From a checkpoint of a small audio embedding model.
Training: adamw at rate 0.0045, 26200 steps, batches of 128, held-out accuracy 100%.
Data: trained on tunes sung on syllables by a formant synthesiser, 39062 training examples, 85.9 epochs.
Rows from block 4 of a small audio embedding model, named by matrix and row number. Rows with one number belong to one channel. Each number is 500 + 25 x the weight over its row's rms, rounded and kept within 0 to 999. All counts start at 0. Numbers have three digits each.
After each channel's rows are labels from the 100 clips, of 14976, where the channel reaches its highest value: "strongest on" is what is common among them. Only what is clearly more common there than usual is listed. The data: tunes sung on syllables by a formant synthesiser. In brackets: how many of the 100.
# convs0: first width-5 conv (model.blocks.4.convs.0.weight, 128x128x5, each kernel summed), inputs 0-127
# convs1: second width-5 conv (model.blocks.4.convs.1.weight, 128x128x5, transposed, each kernel summed), outputs 0-127

convs0.54:476496544493499520501439462538508520506508508511487525504548518513494506487499505506549509510466439498485497478433503480490498520514511495477534562448478503504517479516497536485506500512483590505490504523493499501510518494445482521566540490510495511501519490480480491525510501500509494517471469523482561485519523500499496486508506504491495499550506522514505552511516495505485513478556
convs1.54:456489467483508503496520466525494512490482480478482478496461493461461497475461474495502467478495496462487477462527456517507487474467485477445501479467534514527478456472472506472499483521457477475469500482497465527486481493486472500472471486487504533484478495484469485545486455480482496490467493558468478476483477499470474495460549463463497479499492486473496471507451466502476511528511
strongest on: the note C# (100); first note: C# (47); vowel: /o/ (46)

convs0.10:495496452457447479534542470514533501519518536466467484517478481507489519474482473483486471528533534494539484527532479479509516513484498503474482505512484491456505523563473490506501470501491492470497523504484490503528485514465497439482501539495484517481514542485475508518508489542526522513595501499501498521491526501502531509497494462538509551478507478494501474488472498466541501518498
convs1.10:482441472507493450461498471482466482498453494514501502503492464507487505458505461466456481504511462473506440504496464472467476503492497496482493488503476489472497504487515510491472483493498504481466465509453484471487462516464503480489504509448516501473499460446467460497436468487463450492509496510502513522482507500462520460481491474497503497459443494503507483492485480450512496493504
strongest on: the note A# (96); deep voice (69); vowel: /e/ (45); first note: A# (38)

convs0.66:529511489449484506518507493528515521499502586455511494524506518504495509480482506511495528506515506512533455546478508474491507504496501535467488503505517503463500512526496496511496485491495501473503514515499500488505492504464529474507506605497492490471518499512494521479508496502502509529583504510515468521500507501503489494494509514555508547497515505511503502498485496480618521481507
convs1.66:491435485532443433469482486500476477526481509497503499496493499498486517476489489471448489475496456494503475513480503470490473506501500496482520493488494500487472482481512507497474499509489484495473476464447480478468488460467513449485502507471522526490470516459521451472440498477432464495506501515509539507496504501459465463476494490494504500453438498513508483492474486460515498498507
strongest on: the note A (100); first note: A (40)

convs0.21:483554514482513579538488465507537485531505491477489536543494507497487531489501494497513490520486502507520462483493487506513498519485490503455488488507493470499548517496477498492524476496471481498470535526538573504526503520482486476464483484521460517478517514490495554515562475506510537520491498565486497589503519497511490497502513482506495478483557503526503484499494492493480514510490
convs1.21:495491503501483500452488447502452543517475482537517507483493463492498497476510493432519510490502467497506503498492501497500513510483489495508449497503460468482481525502503424507474466480516509491517442478520518467478471457459473496506503496435526470493521496470493526472522475504504463483497488483502464511495454500496473472534483493496496498530522519478503485488526504461497482480417
strongest on: the note E (100); deep voice (51); first note: E (45)

convs0.4:509489456499512533525511487489539478496517496455475540532472500461499540517456483492467503517508520506501491457495486519497470537464450481491487448491511490489502488493465466441529497511483453484492523529499521508516509513499507506408452470523491542476488509504458489528512497473499518516515489515519498514529525501517535493500523475494503455462497513531493459498451480478471507512491
convs1.4:494512500512491491444508479499453533511487468517511495520521525480477528484457484404513488479503478489507503489483497489499516521478490511515467500514479477480464507495488425511490495476515512476491466499522531495492464454473511503466492482423513473474525510441486511487512485489476482496483494475515460526485458500473496477520510478490498493513513506483501489490500497460487482482412
strongest on: the note E (100); first note: E (38)

convs0.43:481560508476500574532463476508528481513505488463503541539499507510480535505493476498505513512465483499511477466478501509505488530485496482481488478497487481480546507477507505497524472505467482488461526521535588499518511514471488482480491486518470510474515491495502536497571500497492531505492500579490499571499497499503498506500514477483497493508559505516506486500498466485480548489490
convs1.43:501478506501489498461483468504462542513489481535519515474492484478485481499508499440521509476499453496508519498498502496504518525477489490521458491500445464484491516497512433508482453487516508498529448463530520461461502454452467499520514485460522474486524495463515529463517488487498472493475491472495473500522445500508477488548480496488496487534519519489497479482526506467487471486431
strongest on: the note E (100); deep voice (53); first note: E (46)

convs0.125:480504558486497511487442465532500512507519500511486513498552518528490492486512504494538503504471442496489493470442517477493481515532523493474530568449479502492512485512509545473495510514473584498478492501481501494499529474451480525563535473498499507500515496480485486514517512512497482511464478525480550480516506500489505489505496508485495491544499509508504561500519491504475516476548
convs1.125:447484461488509504494520471528488517493484475483489480497452492457473496482458482500506471469492500471493475465522467516509479480474481470443505465475517508514476461464476508471506479517458446484471499473496474521483481497484462503456449481495501522477477497489473478527479468472481494485462495524462472480486471499476466495458525466467497466508494482472496454505445485510473512524510
strongest on: the note C# (100); first note: C# (49); vowel: /o/ (43)

convs0.50:488495495509498520518501498453520516509516488553498502554484493504483560503481483507498530485493498512494458497501490531527416541497505475455488461502495487500500520476488497483554488485496467515499517528489498521465478552533500464471502503480497537427484495512448530495492482509482530499514491522465511554503503499500511459463503492541516442482525475454484502504491492518491518511487
convs1.50:485524542529473577472531503489467484500490508489512526494515498493498478501499526494534486525438512494502515529547488532517466496507508491494553531532533489523500511526535465534470479485504518503492477508562522536509479491494511517497493557521521512482507539492509570532535485512527469535522501547530509486486532501491509523508531491531498487516532526505505519522521535504535477517485
strongest on: mains hum (82)

convs0.108:514547492490488485511488483484511493511514508509477463516498463488474514515471466457491512503476472483506498492489523524492531529485487480517485482483521527499532476476458506475464514548444490500429492498489533477449489455518486488477499460509489516490537489454473506485546528469551494466472502556486518481526500502506502504494479459464511450481505495512524476497482491479466525469442
convs1.108:519418515509527438467488528504468491513503540517512506453476479486479484528465509508530481490454528479511514529535466514502508531524493519508512489488497485498471489500532526500498486509541491511498478488481489486490535484498490502516498512524512518494436485477518464489441503474479470495497497440469512491544504499497480456466487494501499510544419488514491471495463486494524473523510
strongest on: the note F (97); the note E (74); first note: F (27)

convs0.104:483516434546490492543469486513533499487484510555474489508464470519473518486483468470471483491469466502496507539461503489487507505485488484490495509471480497539508465480502529495518501519506456510519537504479510533479491504522518530524472484503460516466520507495444537522499451490526532462485497527506517536518499500521485495472471453545503438514525522521500473521524518541483514464517
convs1.104:481539516531502543456485529501460484518525479494493511533510513530496537502506503486515486514484498512502556515492517478488524504493507444504520485526453501498524533474510494466475525491480516485500462451483532476518497536553499488502498508508506452476492519527498548465537510473527446480510498517500464527464472501498527542559480489517505435508503504498481495476490520493505443473528
strongest on: the note G# (85); first note: G# (44)

convs0.89:505551502481473486513488481471496489506506514500482468517492464493479515509468463467498509501464471484497483491484520520500522502506492467500473476482521506494532473481478514478455504539430485496420488502480526479441481454505477481495499483508483519483532482448483509494537524474543498472482502561499516480515505502494500501483482461466508443479502494517520482494489498468488527462430
convs1.89:518423503506522442447491525505447504513507535519513506452473487482475477533470506498526468493458526473509515531531467501507499530524491510515511486496489485499459489505528514505494472510539484512502463484490492482495537474507492504516491502510508520483437484469515469488444504479480463491495497435476511503539505499500488460472492496507497494541426482511491462494471492493514467514505
strongest on: the note F (97); the note E (80)

convs0.81:482478473534503447505497459525509476496521521526461471550477482492478545515483462454478481493483477486493468531473474512496477507474465479469473474471496478527495479487473507488533513503503468513518500487461472498501475519544496514497482510460481540474496500475427480523460492480498496471493492499491510453498520500512523495471428420513498485501484522472499476513494519510510489474509
convs1.81:465529510517481502522504516519535529511500529500503495475499524563465501479535488492503455503480521494506516526498500490490555503514504456467511508531430486493506514481453493470498487500480493491505511444453518489500514533529494490482500495508502478485481536529483543480481485504560527477504491508526499512453535504507491516498457486509502440501463502474455421471474513496496470478489
strongest on: the note D# (99); first note: D# (35)

convs0.52:530474480500483477513454483482524498491505475477533493524460490489514531496482483509468527456463453521456518476444489485492489535481488536530490471461500535486487477502492491498511464502521463495513509526477484513453504483468491494476472454502538501545515462473500490475483497465487494529453494488537507476554459501503454489489497508494500499464510481506492485484477489480452524447453
convs1.52:472574507508513487531490500494482476516528541489520511477526494512508500516475471499528489511496529468502425525480479506494505491496475422466528497512495508478521499498470478447475516526519507486497472484504543448517455504492460498482506527506482510488467526467472499496518524477481493515540497532480479533490521500512527474410465492494498508522483512492508495499461487499538517477493
strongest on: the note G (100); first note: G (39)

convs0.94:484490493512512500539462492468527534491529500542480478521473463507476525501486464517493514480468464495483456491469478534506422523496502485453489455469502469520494480480490509494552508481503467530511533531455487526454470553534492477478492492492471551445489477487474518504469474487485539508483489515484516517498517493501514469464518492505499449502488483479465502494496493519479531487496
convs1.94:491536549540485591476541523486474495493509509482514537513507522490497496521496514509520491527452517483500515526533499520509484504505505496490520516517540488550515505510525477545479499490496553511505477504589525539519518484503493518513516535532492508491496527500531542545542503508508472535506502553522515473500535501514519528504528501516498475513523526505507540529518513524515466522504
strongest on: mains hum (72)

convs0.37:517484514459454443512523505517504464510496518450471495517544501483504526482469515470511487500513518518496533489522505471509487524496484465530534528519459518444494516514465460443500463539451505466454496496459476475501480502467508492464519515477503516512521523512452479517482510513515503466553496467534512478524516503473503505524462493530515497501495473470499516480460504453517510505521
convs1.37:500505509475495490471512479473483513483464441534490510486506468505500492465526512451482482510503455530499488474498514478495477497484492476504496457512457491465510529497513502481497469485485451469454479509472501447507461529490519515478481465455496443477536475494418492456476507484478482484504497485497468522467463500462499510518460491494497472483513478477509475500510524449476476492468
strongest on: the note D (100); deep voice (54); first note: D (52); vowel: /æ/ (45)

convs0.40:470478482462496516534482477476526499525503515496504499528480480532488535478515452489484520476488502513463459487487447512516434507516522467458497463468475467449480526488510508491538466474480462500493533507495492475477505549490503470458489525487483509463515484507492528481469438513486540519522509491497482539488507498514483444477488489528493496470519491472460481453507512491517534507471
convs1.40:483509519551473545467537507477465483505489509505494521463488481499499461512512505510507483534470449490500463538542487514487463507516473493483535503520497500537477489503541489512466488472507475521493461506538504535513472472466518496481504570533515498438490513494521523510540481521488456528544504542521535492485539501495522505502525516538500478490498523523507517512515510498553463535523
strongest on: mains hum (62)

convs0.7:501498457456444484529537464517528500516507538466472485516479484516484518469480477483484478527531531495530483526525475471511518508484500496476484500512486494451502517558468490503502470494482497470492519510488490497525486520458500445483504543495476513471518541484477508520508481539531517511596502500500497522491535501497529506497497463538512560481506474491501477487472495465544498514499
convs1.7:484436475512491444463498473484466484500457492512501502503496474503487503460501463462455480501509463474504452504495472475472477504493498496483496490502473490473493501486516510495469483491498502482466468504445483472487464509463506476489504506448516505476495462442476457492430476480459451494505496511502517522482503500461516465481488475496503495458439492504507483492480479446510495495507
strongest on: deep voice (62); the note A# (57); vowel: /e/ (42)

convs0.68:501465546463456481509494494505506485495465444460510498522528494482521537446484510507520514483494490527480514434488501499503501519486475524513524526495506521465483469497464487471503489488508518507499497528434456516480499487491462511490515440500523485514498493489492450510452482481489494521453490458488522454534476500484456471499515518478498480526484483505490537499464479467435494507503
convs1.68:432520462501509512507518483538489506496482486493497491489479483458486479482471479523505480477492510483494447492515493507504448487510474482446512463489479515500484487496510511479510467520500439508473488489483500482496444495494444503476451485515483489468480507509459483472458502474461487479491494483456449503450492500504462508438469493494499471511504487491506415494470519499486507507493
strongest on: the note D (62); vowel: /æ/ (40); first note: D (30)

convs0.49:462493503482499488534462498459531525489537521520450473527478480517473521500495469507488494480469468490482454503458491509501436509503504467457488462479493461503487486467491504486541486487503472519504531515476481538446489546518492468467488501478464554426490484486488513501471489492499529524493494512482528509477532495502518459467541496517489453492505474492476509476485500501496539480490
convs1.49:474532546543471588478525532485481488503510521502503536506495521507487487521509521518520486512472492488500494540527500505503471505508500471468525504515524509560500503491522490507487507503468529513490483479557522548516516476494495504509519562537497509490491531520532527526544506486501474523525503555516529478480540501502515538505531508525500453508510536514502544523520519517544449513498
strongest on: mains hum (74)

convs0.90:473466558498497497512537514473519494504490484454499485515558501492510535508480517486553504480528535525501449443534529509522488508495484503473469482523507484496474516489473476474515508485476539490463508514481466464484487491506480523456553465476505519486490505505477441521477511487493516467489496459467541462488511503458487487450471506493499494503491497460502535497464492493459506515459
convs1.90:443494474491511498488525503506505511502488485499496492517445474473517494488488486497503488491496514496491456497503507522495467510533479490457521472518457502490492478489475510486499450525502415473484515489486502500489432503497418504474441498493491489488448488497479487516470531475501495477479495488453469501445496499504487502447489518497498446499531482488510456500481553492501501506464
strongest on: the note F# (72); deep voice (57); first note: F# (38)

convs0.84:491499462458449488534535465521534485517515541459466486517474479508490522475467479482489480523530528502531475524523478486509524513482497495465490502509484489449497518550483497498510466488472488467484522511495493494524494519447494434483505543495476514467524533484476514513512482536519524512590499505496497524496528501500517508501494461531508556492517482489499482484471499463545502512499
convs1.84:476445475509487448473502468486475484503456501508501497504491472509488503465504464454458481504507475478504430511499471473479477504496497492471499484506474495477500504491513515492473480501494503483464470504450481468489461507451498477489506516446515513469492468434463456497443471490463462494513498517494521516480511501464516466471487473499503496462445492504507478492480485442517498502510
strongest on: the note A (100); deep voice (55); first note: A (40)

convs0.98:523513496451483510528509474531525517500499580452506502526499490523501516504499508510487518504523511528499462531479513499483513510510512536478498512514479491458491524520518522499522488482470489466479525527506501477509529516452523482497496594500493498454521500495507512494509489503501519509584517511497481529511516501489469488496499505544506553494511495491497516487478482471601517487504
convs1.98:489446485529439442479483490494484476526470513504505498495490500500488515484492491458444482473496456503503472517483511478491469511506500488480517496490494500486474482479508505492478503513485477493469478463454490460473481466466512448477499509461520530490471519452500455461442506472426478494507501520507537503504506501461468465474484480499504498446453501506508479490477492459519507500510
strongest on: the note A (100); deep voice (50); first note: A (40)

convs0.42:496513435545491463527461480522525499485494515542470489511466473513473515490482461462471475479465461507500502538449493497485509509477479496483488507475487493532498462482483529490516503515504457505515522508478512517477490500523520530510474491498467523464522495487434532525491452481515515457485495531499524544522503500519483493472462450541497445512526519520503470516506512533490520456517
convs1.42:477533528532495542463486530507459483518533487488492506533519509539484530502503518496510479522488497499501555516488502482490528501488519437499522480528459498496524527460517501464479522490480515495498475448458527468515514542546502483512506500514504453474485526528505538486517503472525451480512497513513475528464481502492534541556487482516504434508488489495479504473485519495499443476531
strongest on: the note G# (100); first note: G# (45)

convs0.18:489553513484509577534489463511537477529507491482486530541495508497487529486495493490504493521484499512514458486486487497508507512495484475449483488503490464498541516490482498488523475501458481495458530525534567497525498520477488479464480481516459524467510513487488554517567478494515530511494499563487503590500521497509490490497510477520495482488551502520507486501492495493477510501490
convs1.18:496488500499483496449488447504448541517474486535517506479491464493503493475509497430519512488501464500506505500494496498500510509484489495507449495503460469480482524502506428508471470481514508489518438475521515466478470452453475496508506502433526474493520494460495525468520474501500466486503489482501469504496457500495470474529480492500496501529523517480503488487526507458501481483424
strongest on: the note E (100); deep voice (51); first note: E (45); vowel: /i/ (41)

convs0.93:504483450539501465530482480505527528492449507536490490525469475486494532426473462491473489494476472478506504535482457475496500500489480515489475498474492493534494467519480502504498519481516455516513524514482463513481466484531510528507468506487471535492487505470471481532438411488494503497495495491476516501506519499510435459470467484512497468502489522516502465520496516528505528495494
convs1.93:487543523514486521495483522505495512525527500495481495556512473530485549534503510495494477511482515501502529481478475483489531491508526433483510495521452496498507523460531498433488529492472506474489486455464543468511522542554521479473509497510501481484487537511491519457528512467519502489497496506512484532477487503486529529519503494505501435504499504481468503462457484488500428465519
strongest on: the note G# (68); the note D# (62); first note: G# (27)

convs0.20:528469513487510460483475494506468503504513512459494501528533482441514519500464483514510490465479460545495551506483515510500483522452457501546534535485522556485479450491441460468501509520498517508502480503494484489468449490522490512473511516515494522510498489496465461497467502455479474519506487476518518456552502500496483496500502512520504451530472483507491509490441491481519512478521
convs1.20:494525464493488502496508506501476519509514446514495502461521448464486469498484503515489488501483488496500494459491484478506486493496473505492528494496437506440492524521517507493508460530503445518481470495440517443520477505466477509489475452494494447439500526486478513441484496486498498517497498460456474509491469501507510506490459503467498509499480479523510429493468488462469487483500
strongest on: the note D (100); first note: D (56); vowel: /æ/ (44)

convs0.76:492505453462453493530534447522531474510514537459464483518478477516483524478469477478480481517527523508521477520514481479506518521477492492470480493511479486451503510541487500480516463502454480472474517520491495487522494521442489448480498538491470516466535526478468512520510478521516520512586493508503502517502537500499519496497492453534505548494513480488493485481470494463537508506504
convs1.76:475439482511488446478502469488478487499449496511503497500495491502487499457497470452460474502506472483503443509493470478487487516497495494474495487508467489478501500490511512494468485500496503488463475505447478470495464504442498476488506511448513514469493468423467462495439470482468467495507497513490524514487506500467510469471483477500503494464446485507506474492481486430515494502508
strongest on: the note A (79); deep voice (54); first note: A (30)

convs0.85:480580497494499535507482481506512494518515505468475520515480505497482515516483479476496481514470482486513469498484531506487517500479497456477477480523490492499564508481458496488502477532466481486458501499508570495504496504487477469443481495506453517468501493496485518499587527494516507487500505605463510550499504497507509515500503469490507468486516504508515467510472494497495516489475
convs1.85:504469492494496485436475477504436515517506508535519505472477469491466482519499490434524507471494450476510513512505484509502501515495495503513457487477459472476487506486532475502477464484522497483521434473520526462456514452453457501533499505468525504483502488429521514452508499494478471487490492478479496482533464500515483496517475465489498509542509521484496487481520484468504480499469
strongest on: the note E (100); first note: E (47); vowel: /i/ (46)

convs0.34:514513485443474509531510470528528505501499564446493496526491489527506515498495501509481508511517512531493465520487508493492525515501507529480489503521469490449490523522519522485521482495458477461473526534498502468506536512456519468494488584501488502457528499492504507503510487504502521507579509509502484526513522501484474482490496498535506558489516494489497502475477477464591519494499
convs1.34:491448486526443443479487487493484478526467511505506501495491497501489514483494491459451482475496458505503473516484509479493466513508501487481519500493494500485479484477511507491480503515485477493465476465456490459474478466459515451478500508455518528490473517445497456461446505472420482496507501520507536502506506501456466464476479482498503500449457502506507474490478495455519508500512
strongest on: the note A (100); deep voice (52); first note: A (38)

convs0.75:522466514493511453508444491511495493494516520467505498533530494463517520495472491504498499451466446544496530511450516499489493528472462503532519526464518534497473444474446483484504514505503505508512501497488475493448466505519500524496512521510514534496476476511467465471457502459490499503504493468515511452531497500511443504496491520532503467522482489496491510488441511489522500434524
convs1.75:494512485503483492501503516495478496513503452514492506458529456473501485501486504512478484496489479521501488465481494477497510497503480507493530518495440505429496519513513521507513465536505448513481470498437520423517482522474488501478476458492500449431528532482493509445482505479501499523484498470460484511511483501503494496492440508464499501483474476519511431491490479472478496478503
strongest on: the note D (100); first note: D (49); vowel: /æ/ (40)

convs0.111:497504454469446492520555482503520501521514506483479484509457491504484521505489476476463472560543554478542520486547473483503499517476490494516502508504478502469507520558482498502495468498477463486475501517477502507549483503472480449479478497487496514510502553476473501546510512555541513522564500500499509509507519500486549507515502460504506536480506475499505462495486491466493508535493
convs1.111:501456473500527474476495485453478495475434454527503504501486464513478499438510464493480482505524451461505471476500434490459503505482504502529442498501473482483517516490523530496488487462519508495508487530486494491491481552496483509495500484485511450486506451489469483510460437477506452503496494478497440529491506500502534455518494485492502492481465503510507484499495477482486489478476
strongest on: the note A# (100); deep voice (68); first note: A# (37)

convs0.122:496527504500509487496492494504496460502532503486455473514534476491466521497485485428513469505489481513499518473493531524489509517508495459519527516495522496500518496476487519465455533534405525470400493485496517462486493443521519503504519478466476507488519490473469488499529523493498490451506506531522512482513499504480504492530459464479503454515507511470512503503485494502478515481478
convs1.122:521456520522521495464492503526456535524519515520526520455522487469479491538484495503522482485449500481516535506531414506499522550543492531506534512503489478482472474503521513526475470520546469511511478505514492474476528475504495508516513518513499522496480497454499502488466471472509471474496494454474507501565489498511464444500496499507489491547450513531482499488477488492523476520512
strongest on: the note F (98); first note: F (38)

convs0.123:491495452461447481536537458523535490515518538467462483524477473513491529481468475477488478522529531505529484521530478497506522520477496500472488499510479495448498517556481500492515466501468484463483522515485497496529495523458499440479505537492475519479526531480468509519509484533514526511587496502502502519505524501501514507502492459530511550489516484488499481480470503464537505517504
convs1.123:479445477504493450477503467484477484498452496512502501499494467506488498458505462460459477506508472478505432506500466475472478514495497495478493486509475491476503503490510517488470482496495505482463470508448475469490458510454497483486506515444514506470499461443458455497444467489467464495513497511494513519482508500464517463476487474497503496462442490502506477492477481448517495499507
strongest on: the note A (88); deep voice (52); first note: A (35)

convs0.124:474525469476467545530533470494537485540499505490474521531467490505506541501493472471493478526521529502534480474533474486509504514478496459460475493503474474480527518545477485489505457490460459482464520514522526495524476524458458450453472481497458526474523533482463528527531484529534525506537500528479501551487521499506519505494503451526502511494528492503504470500499501488478508517479
convs1.124:494493477486505507462503445465447520485468467533509502494486445515489491452512466436503507502516457481506495491501438492490504504481487498518448493507467473477486524504516480507490469474517503495518455533520511475489472532453478502497497501449517446488523467460466524508512440494500471496504491480493447515504508500503517468529484480497498506511527509498505479489526503456500484486444
strongest on: the note E (99); first note: E (46)

convs0.6:516522459474479486512491477472514489504514483471503491512451471458494516498455455488460500498494475479489522471489506496499506528456461515532494467478511526487516468497442470466488485517502467499491501523489511506469473480484498479440468439493505502517525497460454497502520506465516490521471493521527491493545487502492507494487496498466500468452502473498502467487450458485435507491444
convs1.6:489514492532525466510494503514464488519503545492519506467540480489503490541493462506532474490485516492504447548505466505496472516489471442479512528478472513489474481493506493457494478518537484525503461506494534437510488466484473513532497525506488498469460521476482482446490499459449481524521499465469497516534497499525471468428465513504493512541468501504495473495483498494536512496503
strongest on: the note G (99); first note: G (38)

convs0.120:493501459458444488537532461522536489515517538463469482524477479507492529475464474488489482524524525498538475525526473484510526521482496494465487504508478489452497514556475493497510462486477491470488525513493493494524488524447489436480505540500470516472522531485473514519509480531517525513584497503494498522495529501502519510497498467534508551493515483492499482483473502464541503515504
convs1.120:477446473505490453474502468485474485499463502510502499503494464510485500468504462460461479504507469474505431508497470476474479508494496493474497486505474490475500503490510515489474482497494504480461467508450483462487462510451498479488506516443514509469499465432459455498446473489463461493513497517495517516482512500465520468474487470499503496463445495500507481492476483444518500499507
strongest on: the note A (99); deep voice (52); first note: A (38)

convs0.113:479516454514476486535459478494533491487516526542472482524463487509469526511485471490457474469458435485499489535461491485492485518496468494478470479468483484529511450501485531484524497491499444507504526504479504532456493486517484492493473508483473551461504493473457504512487490472478519491484496529464520502506530500511510467456473466547498439499523515487495469516502525508506524459494
convs1.113:494547511514486511458496499518452509521523511511485491504497466559491496502506501451501485506488534527500540508488492481492537500524512458485518501533451491490497529461511490456476518508479499472484446455468534468521510529543509488498492518500497439473476529508476522436532516477514474474519493517518475524494469503486514532516478467514502442502477511476473494472464515482522458468509
strongest on: the note G# (72); first note: G# (27)

convs0.51:504506467473467510515509491478513518510502501460500490544476488463496529505450488498483521487509504489496464492506487493493498517447445511460470476500477478472502484506423451464504467550502471484495505518516520506485448514487534479417472503505491489523536500503452521503530508482504512513525481515570487509479504501501502510473502498489488445487548484499492466489468487483502525503483
convs1.51:541487489503502489453494483510474501476473427507506508432554482504490474478471510494489477498478440532504519482487496488494498499505493500523496514474448488515503485486493519525535548510485473528508476530485525487483511474480523488490453475517512430520489498502491474482494496466462531483465500455519460503533501499503489443520472477501489468487499499514513486489435507451481489494512
strongest on: the note D (100); deep voice (51); first note: D (47)